Weights of a small audio captioner: encoder activation relu6.
Rows from block 6 of the text decoder of a small audio captioner, named by matrix and row number. Rows with one number belong to one neuron. Each number is 500 + 25 x the weight over its row's rms, rounded and kept within 0 to 999. All counts start at 0. Numbers have three digits each.
Before each neuron's rows are labels from the 100 texts, of 14976, where the neuron reaches its highest value: "fires on" is the input token at the peak. Only what is clearly more common there than usual is listed. The data: struck, bounced, scraped and rolled objects made by modal synthesis. In brackets: how many of the 100.
# fc1: MLP up (decoder.blocks.6.mlp.fc1.weight, 1280x320), inputs 0-79
# fc2: MLP down (decoder.blocks.6.mlp.fc2.weight, 320x1280, transposed), outputs 0-79

fires on: "t" (64); "f" (28)
fc1.473:473506482523487482501553515487520518514495544517501520467500551526524505479509531506468544465559488510447536509500492490497505481484481523463486523473522517522513489563538477491577508475525474520522510513502521546539520519524496508465464473
fc2.473:502470553496515519464531486492516514477514462513485480534465458469452491531506485507525485498523501524524468502505540522524539520500503502477501436520477496512488511481515520503500457491486543450509528478475483438523491491506495470508497494

fires on: "s" (100)
fc1.411:482501495495527481464563518483531500527517481518479544485497520529503519457478484481508519537511510522529474505464504473524497516436481472485465493522515540503503517501523494511504490532494506486526450488552442512530502500497478506511484502
fc2.411:513517517529500510487497494479520531504499477505475505517511501475490496478456523503486511502464492445521492525544503494532521476500526506499534498493457476515515472525498501473447493551526465532537510530504493511530549467525478469474574533

fires on: "o" (99)
fc1.94:472488493472463495477506508467499543502538509503488515474463530502488519524474512508486459491543501497507504530475492502477454530516518475512510520504500515515525465477536478449512445517502487511479522510502482474519479486497488515490480480
fc2.94:481495500484501519502483504513501541515482495552522519529537515449533491524505532494533494510436464469515503455497487525468566469444453504490542462488534538461510524501522495549506516511507477495529503494508483490531532516442500492476475478

fires on: "w" (59)
fc1.488:521482505477560506476537520544489526478489501440493487481497498487500466514520496489505501519507504495553501485469519521508474484481530551526505504504525564428523505511505535469492490464482502508497527483497480484490499503491513515540481508
fc2.488:456522555486473495493498478462527463556521495547484518500544529513538514493529529514501482464556501488490535522520534532484517529517475501494484486512496463534491499487518507491476523537440478495532499540548525451479501510520514451495497512

fires on: "w" (95)
fc1.377:519532521483494528515520486489507463523485486502541498479478477451508514507501472488468504525494475509480515498495473528493486474506526519492479518502521493516486510520497498473487489459486538477477504518451514518534467497498504496518517522
fc2.377:490504487509456490493491501490452535483508520517437513511489471492471482530489480491476496497467518506508493512523535494457515517491504481527527492544511440487529456479543491518490456534536475525516461469500522493460514505499496494517510545

fires on: "r" (72); "m" (27)
fc1.654:507506456513482531480494517455505512524518488475535516503513490478496536509500474496540495451492508511498482525515577443515502492489539560529551515513481448482500508505500518473510506505463512532465498490495511477528474504476509494516468518
fc2.654:500482506525524491491521509524465448475481497538462462483516496486498448557481499489506491507467480492498481473525458503493543532495468461518472511503536540496498494469481511526462534501527503453459488524539514519467494525529463477503503521

fires on: "r" (100)
fc1.66:485535462506496487493473527490531467485471551477528485470578501504533514482505498497486511567496501521520474475509450521515501535461517520475483538502540528489498479441498511488478511500520469498555546562472496482501511452517460496488487525
fc2.66:494524526490493549494505452500438520519507491514516488459467538466472480532469509494547503452523516507493515488547500484464527484541490528491509507530485498478497546515495474519494475512477485485482464448482517510523517549498548485512510479

fires on: "g" (44); "p" (42); "i" (14)
fc1.547:464522555521532523508441523506506510491478464509462489535534550467505532537518474517493546477452552532506511502511537522483519517543463511499486498481543487490488481511531454500480539556459535519509504474434540499515506489504472489512535493
fc2.547:518474516515539511452509555519508502527506466532518514497483489544509506485537506511480496501557488472476508562497447461495527501468472445507555462524498533486496510469535539515468536489539450498508468496502465526493553488507451480462500504

fires on: " " (98)
fc1.169:495518496465506518524507469493513534481514512471483495511573501475501503480485523514470500547488519516485482519582496486453496500493510491503486495482520484469566485478466470529494445542498513499486495526495465507493474518523528498514504529
fc2.169:494498520479483488485495488475476497563510493512477512502443539460557464489500482530509509481480483499471492433525518488510523528517503534492497465504455510510495497499547511487463562497516502480527513509527516514485523512511528421514488522

fires on: "w" (100)
fc1.95:480514499505519463505532460499552497486492509509501512457481516532484477501548549506540523542514496510480475535487503541552546497504474464515505477483480528492489511504505497523487538484485521468504519506538492486507442512526494470522476527
fc2.95:516500485492491460494474461499519501516520507492500514507455516473498460495503505478448504475482491512492546504521519485452501507502520496460501493542457522504510487507543512508530496475477538540498466520489514519488530528478492531515510519

fires on: "n" (100)
fc1.684:474532527489458476504488486524480506518488508503495537531550493501475490518493544511501464466495479553523470475492489505539522512480488509485551495526446435474493517529524530520499488482486512491523477483499544494482535460512479459509506447
fc2.684:495518473527473447520499545511556459539447529503539523521505420515562465484490526502482486536507496518479474430480491532482505518474485492505506517479528514504477501468494508505506488483518525534420494498494517491491509541514547530496434529

fires on: "b" (100)
fc1.565:529545506501487471500483508497485500552497472485549522502499518502510478485468498501497487483527504506524480508471503509474501492527509483485516486465433477478498510509513527504501490500458529492463487461492506452470513511458455522557510529
fc2.565:493513469521503483464478506527531515457478469508510521503508491506492474501493541498468516466513525498515498471463479507459543448542470529536512511535528485528505513464510539458491561502516482446524486514500494526581493474488451534479476511

fires on: "n" (65); "m" (8)
fc1.585:522536483527480484532520510483487503521506473480504482540529527472481505476444488507470532517533479509472490491512502491517513551486480490498549532502524522507475432541504507495481491493516507509525480498522480520474499534497410517459491522
fc2.585:536471506509522513518507491472527489471491527461445539491498482529488468507509517511522506511488490487498496504484495524491488456460520509545459499492434480504526529426516472535544516489481522508489485526515481501499511496493522494503528526

fires on: "g" (100)
fc1.291:502495476514484515488541499458498528541527445503497473448495469469513462507500491461448527504479506514523502503502499464528444498508515477468481460490505516506512519496546505526483499543504498515539515471477479501502468514494484498466479481
fc2.291:507502491493485506512499489492537539533519500508491521437523464474494475510500483510498479483536495507498493492468521490520455487496489491507490450509521536499451495472495530512470495510487509511562469502521480504538535522560483511425465477

fires on: " " (75)
fc1.590:488527513517517482543541505471473547548481487469514473519500518484537504544473535485480519475521503509450558495500505509510487515507523491535488471476515447496504530503492507508539560497467540500507550525509490507480491543500486481519493468
fc2.590:511479518468531463503501472471527469475491489474529495440546450530497488509504478457466494483426502509518530458516497479505483489518507500491468522472463503526537543523482531449501484451499478530524531512484499504485504473518465521527521474

fires on: "o" (100)
fc1.593:503477531507505490497483478521508527510503504493480499504465505500465540475534440471502511433538460478484494513512488516496514529481505514488519500483477527481533535474485461496497500492468479499440457507517541480503521539481450499519479496
fc2.593:507501494475502524510522487527501489550444518539480494474547511529515490499501515463504510526511505542500473493485466463494512488543529520480450462508514502480464471509486480514492465506530540521525504471466475526475478520514483459486530536

fires on: "b" (100)
fc1.14:532458488573479523480487495488491453527524510470465500527463530526525476499540473504496522498472498474513519499461458460464503545492471509528566512507536478464506505517434492538477554481476489491488458512515513469462456504475476510476461510
fc2.14:485491537472499496493500514480508568461529451497497453495494517511501509493518498491462469480491499495488474534471527462518489511523530474507464548544491481485487461486498503509495508481485524510521515547535503504490457497511484512515479496

fires on: "s" (100)
fc1.10:472486511514497483481518556523520500554474516491489484515500453529492491472500514488515518459517510484504511487471484463446459520504525510463479500456503463538552506502503509558488464503482489502464506467472477489522521465513518492502511537
fc2.10:489490459477548457506494457495480463493501519426510484504544543485496506504467505495519541541506545528517487526480473534564515492493514530479478500549524538489520477542467461476499541494494513536511458513496481502513507485500497486498495452

fires on: "w" (97)
fc1.389:493519518539542526496465444527512498514541507505469505478510524492504471489515486481466465498493543494499471539475511527540526474513515502493509544497491565506539477491504552509468509512453473484522531494546508505511509488485484504506442505
fc2.389:563512481491497500483530486510530486528531434486511498464518470446491488504457535467520524460506504521523490515504540486470497510534489493462504447508507465505503521453521472498482496496501521545482482496519514509508520523507503523510512532

fires on: "u" (90)
fc1.759:508493470457510465491495522479480497526504485492514523517480524508495471487533468517549533537476533480543504485539478536506491503455507530524453511488503456460490472475472490476479505504499500482489523475491498491474486524506522472530537486
fc2.759:543526524532483504516487511520489499519443543468461457521540526492473514505502535507491520457525484493460530497481508512496446469486493492468552527532502476537525481507537515535490471549475529497511505494529503531523514487495464538505505519

fires on: "b" (100)
fc1.228:517577478529453457501489520500500498483562522507500481522481470520508535479466488496484522526527453519510513539478506519474514465463494516530500496474485513486495491512477508506513528533511489501477470469446516523539536522487426515465522497
fc2.228:491479547526480516443503467469543498475503510520491497517449497460468530552514475474523467495496519482511483490501530492477497476463523483529519499473493477504472495482530497498530503457507551492512465511524465491462467471458503489555511474

fires on: "w" (95)
fc1.280:487527479515489516506485537476463459536499487478483492499479515514508500473551498485514505522480491512469481472490529525504502530528532499515507523473534514471542531498487496525475541529551466505522478489513489505493511526490472498468530446
fc2.280:488457457515509485522485486490545536520518529518526480532549514515532512476504508480471502533540478471565511505485496503470506515500497509485483490492541523508500483519524463446500468510481517537478476528483499533492499519516520483537513564

fires on: "n" (74); "d" (24)
fc1.552:502516483516479488519518507460500442476504553492513485461472519500444487519542539506494502497556516519510487483483487408505524540510526489505506511496512475497478456483512524495509511481471506515483550503496528499494483535508480533485513494
fc2.552:481515524465543483500496467524498528551509460523482482510512497543488519459517475543499488464496530465506488439519511536498471507498492526499435480502454464509518516490489557464489469482496512484485553518500532460467513494482540485476506497

fires on: "b" (69); " " (31)
fc1.25:489522511512502490496486470497503522488500494471557527489494516526489504498530477482497536500497507481486487460515494505486509489483475518543510491475475529531481506508480558536577465517500447532506477474453488498518481526533458497478533514
fc2.25:530499506482537539505515524472475490545513492532471549507473468519457500488463489504462499497508540473513521512495521481525498497471520496448497488492533495467502507496524475517466556482500504506470521470539518480461477460509497499552495471

fires on: "o" (90); "w" (8)
fc1.395:524465448505487458545502467497506481510480523538517489492492501514520479504480525487465479495502505475534454452494458480507476495541481456511533481454489507508535481510546514516511533492491524518493508500465505564491506510482503489473523496
fc2.395:459537534461544538483519487500512494491468501449496496492497516506487509496483496497526573503507520506470524528493518529506503508531494524478475512515499478481442554527477503498502487482479459499498499541544513482490531489509473503532511504

fires on: "g" (93)
fc1.528:531499492470529491464521482489539490539499473523511487477524439498522485498499462507471525492457505491507489536497506525530473542484511487441479510516524559529489527495506511519455494492452519529538512479490479530487443508514529504473510460
fc2.528:473485522510516503504541547520504492502511443529502484487516472469450497517517511491509505503507481496531484493561522469491482506507518518494478487510472506500487539522478545521514504506507458556524469527499502477512511434478503531473493470

fires on: "r" (100)
fc1.0:436504500510492524476545487464524509515497517502478492491509489498580518552528460513478461473474498487529521502462508508515536528498552460512499473509466512456511502483499492502471534459464475491509498442478536515483475476523542551522476515
fc2.0:530473494437541470511512515501510529511489484507491515537493452532465487519482547534496542487486482502489509483571483501484467504516533491525527511486526477475534503478460466481511465490526498525481510496519457536476495458525500464493494473

fires on: "s" (100)
fc1.584:438488474499491482521473504484522524541550509473496512461496509516490498502478503496472468516462500501544537461479473507522501497586545518508516540501494486505497499466537512496501518533533482532520494494517479505497496488514500501502502497
fc2.584:580551488509464513468482546488551546505504464515482496490540494478467537487551468483462536513516476493468517497509491529512478477504461458486482468508498498498518495486509534497464487468483524503492472476478499488469499495493482504491483466

fires on: "i" (94)
fc1.663:487561512481463509501509502479469494509479509513529498455520522465483503545509496521503527541479523492481452446479490492496533494511467522484520513534496468509487541516515532482495472467536479450492492482504501505516468490503485494489476482
fc2.663:527512518503528488493478540549451550513546500533478499479482493505531526498502476538495518545532544505542520544513510546504463479529483470540534509515545487497487472513482467485498472519510452487465497481445486469502456462522479462477505477

fires on: "a" (100)
fc1.338:466529468504524506517522515521533513451513516529464491463521494506507496499488467559526521532490536529540486476492523523504517485479530509500509498517508531497506503518506501491493486500467491506508458528494480459489509503500536506533514513
fc2.338:553490524480484454463472509534483512474523503509514531545499543476511477510527518489492471487490478517477494525508517468501480484514531484482493501500491486487502502484513484519512491488506469513518503513483487539469475513514461441468520514

fires on: "a" (50); "e" (29); "w" (19)
fc1.361:482500507468511524524500458485469518521512512523503521491507507523527559444521459438541504489525494532467504494496508520489460512471468544526514481477509479524503538530507485493491511483513504461507476488465488453474487491504480493531455513
fc2.361:516485492456530549496494492505521444553484494501514491490519494531505458504492522465506466531524480488517497432496518475517531533485500476545509481508506495550511486513490478539533494517554506523489466497494486515517530494529521504493501460

fires on: "r" (100)
fc1.42:499511460518476520520577513500501474460520498488491485492499501491518466487525490482461483484538499507517474546520474459475476466506516500487494519523441506461491525510481477516574481510504483511504507498538513507526512467530481525488482524
fc2.42:483463506544497471455512536516504546519517464479498539564510520510532543501498515499522469473458517507507492488472512492543530479475487470490478492493483493488527482487461477470513502489495512489485486498526537494487480468482509503496510478

fires on: "r" (100)
fc1.746:505498510476494485497534510509495466456485513501502479477502495520486511527521524509495488566506537505521472446547477485513477524537505438476495484517486536502476471481511458508491493529488523522480526513481488510525475539485530482511492518
fc2.746:511507511472502523502465471475458462522509553520484507494474449513492553507481504495508507522496529515518477496486497491477469503529519522498473497502496470495482574539508517494475497455475465524512541464532500507511496478544501535496512518

fires on: "a" (29); "s" (27); "m" (23); "t" (18)
fc1.221:499479477528529513498514509541503461548536502510510538525518463488512521512499483504521492519464478471513485478515514485497491432495489483513523496509485504464486510511496473482485468498464518553510520525487514518473486518484481452481521518
fc2.221:496529483470505500545465505501547521445516453464453478460467539523446499484492472495507508496503499488459456504507506498504482504541497526526488471505531498516519534470506513542497545495479479520522489466481470537505482495484522507479494492

fires on: "e" (71); " " (29)
fc1.478:448507495469444502516496505522462503504466493479491548534514503518488483534481551502505496525520509466492506482475494479524516522492458486503508491463495427504517519518533463493509475472527516512486508549511488520503499483511459498494477527
fc2.478:521497537531470485476510507500491482507494509463501504464478524500502485473524483521529545459469493519530482492502521535477516477481486519495512522506507550499493502470504533479490569525490517523456514501484485509501525519504514493474527489

fires on: "b" (80); "l" (16)
fc1.261:526502493524502496489486497517530534495554533480529500499513504532488484491542470463516491468515489492510486533510497488484512500506451512479490501469511482485443539510481504443571518489537497484543501509537481474497553508546518494534514528
fc2.261:510548519475493508519514509552482496470491480548494511473529537478466531493492530541538484534484498496473489434509534508502485484495524495500516506462455528497480499502485499453515533526471453526528487520492510534481517489487547489520499509

fires on: "a" (86)
fc1.664:515476534526536488489472511475553494458486489478513516473479475522450488486529552492483486517501528496487511518516510520489465463493503533516490507472488474515509516464510463483526530475497485537522516496518500508505445489498498500487474484
fc2.664:494461464494462537532496503514475506485527490516532493478518541494460521513487490478488490494522536509497482497510533523498486549547526460480524484504509522473469493531476522515507457498495513495482467518463515508499541464489500481489464502

fires on: " " (97)
fc1.476:547498478500462522461512507493535512534494457483519493490487532484515532449476510514485494493509526526444513494521503550524495513520521514507503490502443487513496523506476510524476497497466509511492441505470505517507523556526504531511537508
fc2.476:542522509498467470463516472493529527472506496523507532521457486481502487470484470543535490490465540498491505576468505482472488488479481450501451504535501521515490504539526503468520491462456522474526501525478478476470469519489461507497512488

fires on: "e" (100)
fc1.608:480505558478526477495513458501494506509520515506495461500501480463454495511473506475492502467517499502506526489496454492482539480505471492495489483479459477501505499513516480532517498498541481495540537532496489515473506516489530471517529552
fc2.608:471525478456525513493456514494515504493493497510517486544488522468510481513488486525521495537485482512476500507493501540486517460484475475516490491536524503479532529541506500556510573502519492483484489513516491513483508473528506469456534526

fires on: "o" (53); "u" (47)
fc1.172:486518458472468515545529507478489491527526476478486455506493498498540512484499508531520477474479513480470471450447486490499536497538493479486541506497519516462525506503484509520527531531517501470446514529497516523472519445516536496516493506
fc2.172:478462544531467518466469485512535516527539511507470565493491536498497508556460510504552498506515492523547486544485501484498447504475498510536486485496487512579485492492512492476536523512506495484515534510483483494505523528487487467476477505

fires on: "g" (100)
fc1.577:509530496504475520534503482487521532537476508445520507471459509435538514484472501432493494498533499489491427455508470480494489558524502472488502467500503488482498477493446474466515494539465523506480515487482484455491520511488507485437542534
fc2.577:513502498493467463500487505530447475439515507539493496486516530530530511475521491495527538520495520487516489497507506507503492512465456528515462515518490498512540541522533504509507483488506501527513475505547488482558501476505464503526492486

fires on: "w" (100)
fc1.600:495514505501525465474469494526495518497521479496465550495520519537502490519473485471522520534481546533528483475463492480493497467472455495526491537479489468529513502505520514519468490486485500557525529463464491485538540475479504537508496486
fc2.600:496514493511449462526532516511497464518518457502530485529455528530519472435500570536473486468522507473534469523538488525531507553539495465493451484516513515515476487511514450490489498540462492522499477529497495500536437478458493460445482512

fires on: "b" (89)
fc1.753:487530515493509512507535471463515532507498489502496522540464483478476521555522486511513488441558466484490479479486477487483494482567515489483496563479494488483525488506494475541487522458502525521454476494537474473550476478516529474510497482
fc2.753:492494514514553496431527519510476521472561501487501472474531467526496507472490513499512520520496511511472578511537505533463517555516511477517489508498530499526483510535515521510491496491489468475502483492494473494491492515489521490511454511

fires on: "a" (100)
fc1.432:489475485515507517522536518485520515515474510484516504482503521486504487512502484481478518520526496532482487497507503510506481519456455506475515533496512520500479491485501511451525494502488453496507477480450505521501506536504529530481538508
fc2.432:467523515513482511505506500515481469515521460491528525489529509506530490510469504471520507492516490467557476477530477483516508547473466487502462499463451527462491483484535493530441480476503451465519509548518515475575473510513462525538517477

fires on: "a" (100)
fc1.106:468503471498448518460459473514527458514493538512504476485427516509489507475514504512458515493495520489475525513502503446529462499505527487529473518462514507457504533560520478522541509511517483490453509513477491535513505502486509522521476505
fc2.106:446498526532521475521471527465499505481455518512434498500510498452496473537443515502527495513487488487516492555454498516518502482494450496491485491463489528519492472480443487514455519532515506511569515481544501512521438515536525469485508504

fires on: "r" (37); "a" (33); "f" (13)
fc1.191:540490481501506530485502493530478513506467461523444487467500510492517521494500510470466462485521514500509505479520495561470503517484455510509499460471522492494508519516471492552516519541467448557513488487498480473531497513495524494517511494
fc2.191:474519518505519467524511491455482475520553543475521503513508496487482473506522497520530530474482450488491491493540481472513514473523513488505494489478481490455505507500512504503487499503470547496521476512478524553471473463470486496517475500

fires on: "i" (43); "m" (32); "p" (25)
fc1.199:548501508548492481497527489511494514517528512477468490497519485481488460511502459511481491502513558462527481472533454475503552502565505451464531450501510478486516486541514464501530465523479484483506501510502493525455505506529520521492494506
fc2.199:480544552430467509477485554537492520468490488510526522464530492509506519460525550516483482519494532471501483543486532516530497459526460519493511516515520544559523481476470575505500509482488522530472516510480503492478494522502507476488456487

fires on: "e" (100)
fc1.762:495490524504474497497498453506500475486471487474509486466505507507532484462497511525515483488523485550506545459479508502539464542482523480530481513500491540528492531455485502495473555507486546513510495521497499533525520491466547452484470505
fc2.762:575504490476492535486492479496477451519531512468484516507504519515511474521492505517457486513495562500478499501509452484483514527489520476527484464507537496492492471539513507522491502482536516522484495480517480479507523493489522516546488474

fires on: "i" (100)
fc1.323:490492466512498501488497530493506506573497543528537544499485456507495489534528471508547484502512458496446509535529486512458486512478526490500528497513510528504469495481509475447517479487482527471499532534492513517477484530464491483514525503
fc2.323:532469542525468478540525497478473474499505490447527528486494502504502523483465421505519520549522529496484460496507472481540520515519489501525515505488537484482528528509548472452541470500480541529554516516464508516521504525495455508516514545

fires on: "n" (59); "h" (31); "q" (8)
fc1.708:460565507486464488496538475482497494479539520509529520473560450484502509537560518531518492516532492479467473488467478486456490518531554510473555480482494454505504480564516490450477511466505535492507481490517493559507460484486512488501497525
fc2.708:533459486505478530512432504542516490498435473502469521548470530508518459488481497442512527486499569504571468482512511504536499473496503516483477478506514528491508499461496504531561506482486495540484511454530457460517536563496502502505515479

fires on: "i" (80)
fc1.365:498464499510498527496506521530460478518511483516488556525485527508482458445514514499541483504503495483499480508459475517517491530478468567510480483515490518494462501497447445508523526529481518527487541505508521511480534528489502526496453547
fc2.365:518503509506474524502493471474481465498471504491475527540499487550527475514490488493484491441483491517479478484515450498494501504511511509548522466520517502457464518516538479470498498502477493533519495515492496532547497473466491546509533499

fires on: "s" (73); "n" (25)
fc1.198:505518469504515471496499471525506492564490479505521500515523487507487474461497527474532519455489511499517502531465511483445543502527520521465520531497469512476562511481477525470481518516446531470494462488520497520452504457475493541479460533
fc2.198:507466490499512517521484501465510518494468493470514481460487497502529509503484542516511521494460525503470521562530495484459461481504526490449491498541511541490537559488487531546500489516507497458488532523485450533523509492504506526508524498

fires on: "u" (39); "r" (34)
fc1.446:518485507519508541469497502502529514530528456503495530537440488521506447486550517488513499511427501499510504479566484495474504516519547514511525521460471469449499473519446474512552507480463505527503504540529467473463472524524503519503510516
fc2.446:521480485522515460467499496529521494506534492496469498518528489481481563502490510537482505451524490503520464526468514521525484528527470451484486495505535494508499475519446520523481486528523464481540465513518530547528509492494519485540535490

fires on: "i" (60); "s" (39)
fc1.279:544481469498473505506491520557527492524505511473496523488488477503538526485499506521507512504475465472540486492544479501471501516495483476544519489511477467521529518495481534538493502519517468483469503508520448513494535533475483517540445514
fc2.279:502488514523494511429500451499466489481496487549501466463461512461492488508498506518523461510502518508488500516490464529530503494509510530462481503462507469464479483504552518500497490468497554466555465494489547538522482495513523478460515511

fires on: "g" (100)
fc1.282:523494505522466513469502518522503509519505441505476507502496467488539424499500444528468495505499448537521511520470529518502490481504489513458528448499497509497486518546481477532512482494502504558487558511466502480490508521476515516501538478
fc2.282:524510497487516483484546494473515504539536509556507483499534448490510469454504538479528498531467501456527471467495483508510517531481500509514483541468520516504484497522496488504450534514499504518521465477508482539517503531505462477439474510

fires on: "o" (100)
fc1.543:524516516516535514480471552493443538491517490503460507499522516483505500489514484498464509519497524505519530520505483510504528494531483495509561504496479500473514478489459472521512458504497504511477498523548526531500489525541492506503494503
fc2.543:461520503486504539500497515510478465453474495516481499523521456505489467505510464511482506489524525477494502477457481497520519483473523550450534461472519511498538464502520520462492550514525468489507484512490487496495527428494512557485523509

fires on: "t" (100)
fc1.700:528544510442487469505525440525473501478506543450488516525508512502501486450499508479472447517496456502525490521486491470508502527482479476532472483524505494524497538472503504439529457540487488498518534536489510508492453543504446505541506500
fc2.700:488504445518516524503522518493455493508508486521485512533488486510504481486519447493507531496490512477507507524556511526496476480494508496487501509479488510518510493451500472515482540521531537498494491470511514470524463421457560475484487502

fires on: " " (100)
fc1.706:487529515477487541510521510524526446529486508499472488509497491521506508471484527484517514476486543468485517542505513548490499472529504512546518514479480500480518483496524500498491500445463492521490514475515528427516466539492523499509480529
fc2.706:514473512510503490458523481538468486535515499489516531515492510464522504486481523509536486466517535508481544535492525509474502545493493466526548524477488519527497481496553482508494504486465521531518484485530508499511486480477559524509476516

fires on: "o" (84); "u" (16)
fc1.347:520476479516522514498506498477531510485514486506500501519504502536512531519482540491526480499493471462478524549452526483517484483554519455514443540521495497497518501495494515520517478479481514506483480525514482531452519517508502489483513541
fc2.347:518494527558525510489503544498517541541500501499518523480446504499521471486479495511507514480494495529478493495488462463492485527442468517486514506485503486490511501453505436516538478503517514508502485508447503469510474500532468500525516509

fires on: "u" (99)
fc1.567:525479509459472491470521523497530481512507501516511504484486485494439476495479485481536476496495468517492528473482480511509523501520516558502463530494476470476446483484479499497499512509509470483545481529494507497507547486577504501490498508
fc2.567:513520526509476509520499544466481531532505479508478473504528525485531529490502526482485506524499484503545518499491484525502516465483486500515525484504488479520512472560497471492515488499498505490491515523548486480505501462485481492518501468

fires on: "b" (82)
fc1.741:488532516462504483481486504521482470501488491496507501494481507516490502496495477511496474494526517483506469485480518504473577487473539488475529546455480493504476466495502483517459508466503511540491498504510489498479495511459527484446556515
fc2.741:478500494532541541531494511510518541499539499521505496539511497475474509552487492516533523488521471484489539513524531508518472510540495532511468457521492471446506526486526502514544529497492531424498486509469437517495481470470511557549494479

fires on: "o" (90)
fc1.571:474508463530461459485551533499501514511465495510459503494487532499489501487483486510505499472513482510450514461489506499494544452534491501509530503476480513441520558505503564490495484481473508547488464470523504494453482506478525491503512506
fc2.571:537513504485540534515489494506508466540545475476517482507488433495549478493531548491512444467495468522527482513532528498534519561456490483468422444499506521477484481509493515492467456501484483464507492520495498450520529508499489510497520527

fires on: "n" (78); "d" (14)
fc1.454:519478481526485486489510468465486472489472490570507482446511542517489488529521494488484556464505515534492515470475525484487514483512495514502502520492535502502511525509533516498557502459460489501458549532493478523510521508485504507489508495
fc2.454:514483497474561479497538446500536468530526503470502508469472504481481493529514492508525499514532518431495471480478535521483485537499481506518512484518479502483520513514430474491479474492539474501506511481490513491450453466507519501453512533

fires on: "s" (100)
fc1.317:544503491485465478513510532523495533527526499491484522517498555508512483482513501491522481476532493492492531526497469513498489517467502522502513534542503484471509477535494488461525533490491486482499525509460493484535489509484510465455524511
fc2.317:499519498527517482511516495516518483521468456520468523477486508492526489521478507499497484505491512509500466467515535516489528505441484509543487474465507502473473507517490527532499498534496506527545472490479505460529492550498488499526554527

fires on: "g" (95)
fc1.642:480510484492528509493519507481530469514483506532507483491481504540446483461519517479489477492558489516504502558510547495512476469472527510487533511502500481510511476475549503472479490491506544527525501483523509512538474524514436509530485497
fc2.642:510483514510506492474536460496533532507507498530550487493515495476549509494522540516508518494503481454440482447508495538516495531479467477536492491548486504502489503506487500477520481532482485483448476525460522549463492471492525473482485479

fires on: "g" (52); "t" (37)
fc1.269:507527503470551492508502528536476503486480514465475462547516508492493486509495516496468502493505487538491530511431490477508506472506510494484525467503501518441453512503539556485480538536487487496489544502514545492483513469530486508485467476
fc2.269:522478526514516482497533516496553480497526514531564547515476520502524533473516514512503481516531480453489485498570517463506510506509464483544517535485468502521491478492488462488540488533495508513489488481508454494507517517489474511488452546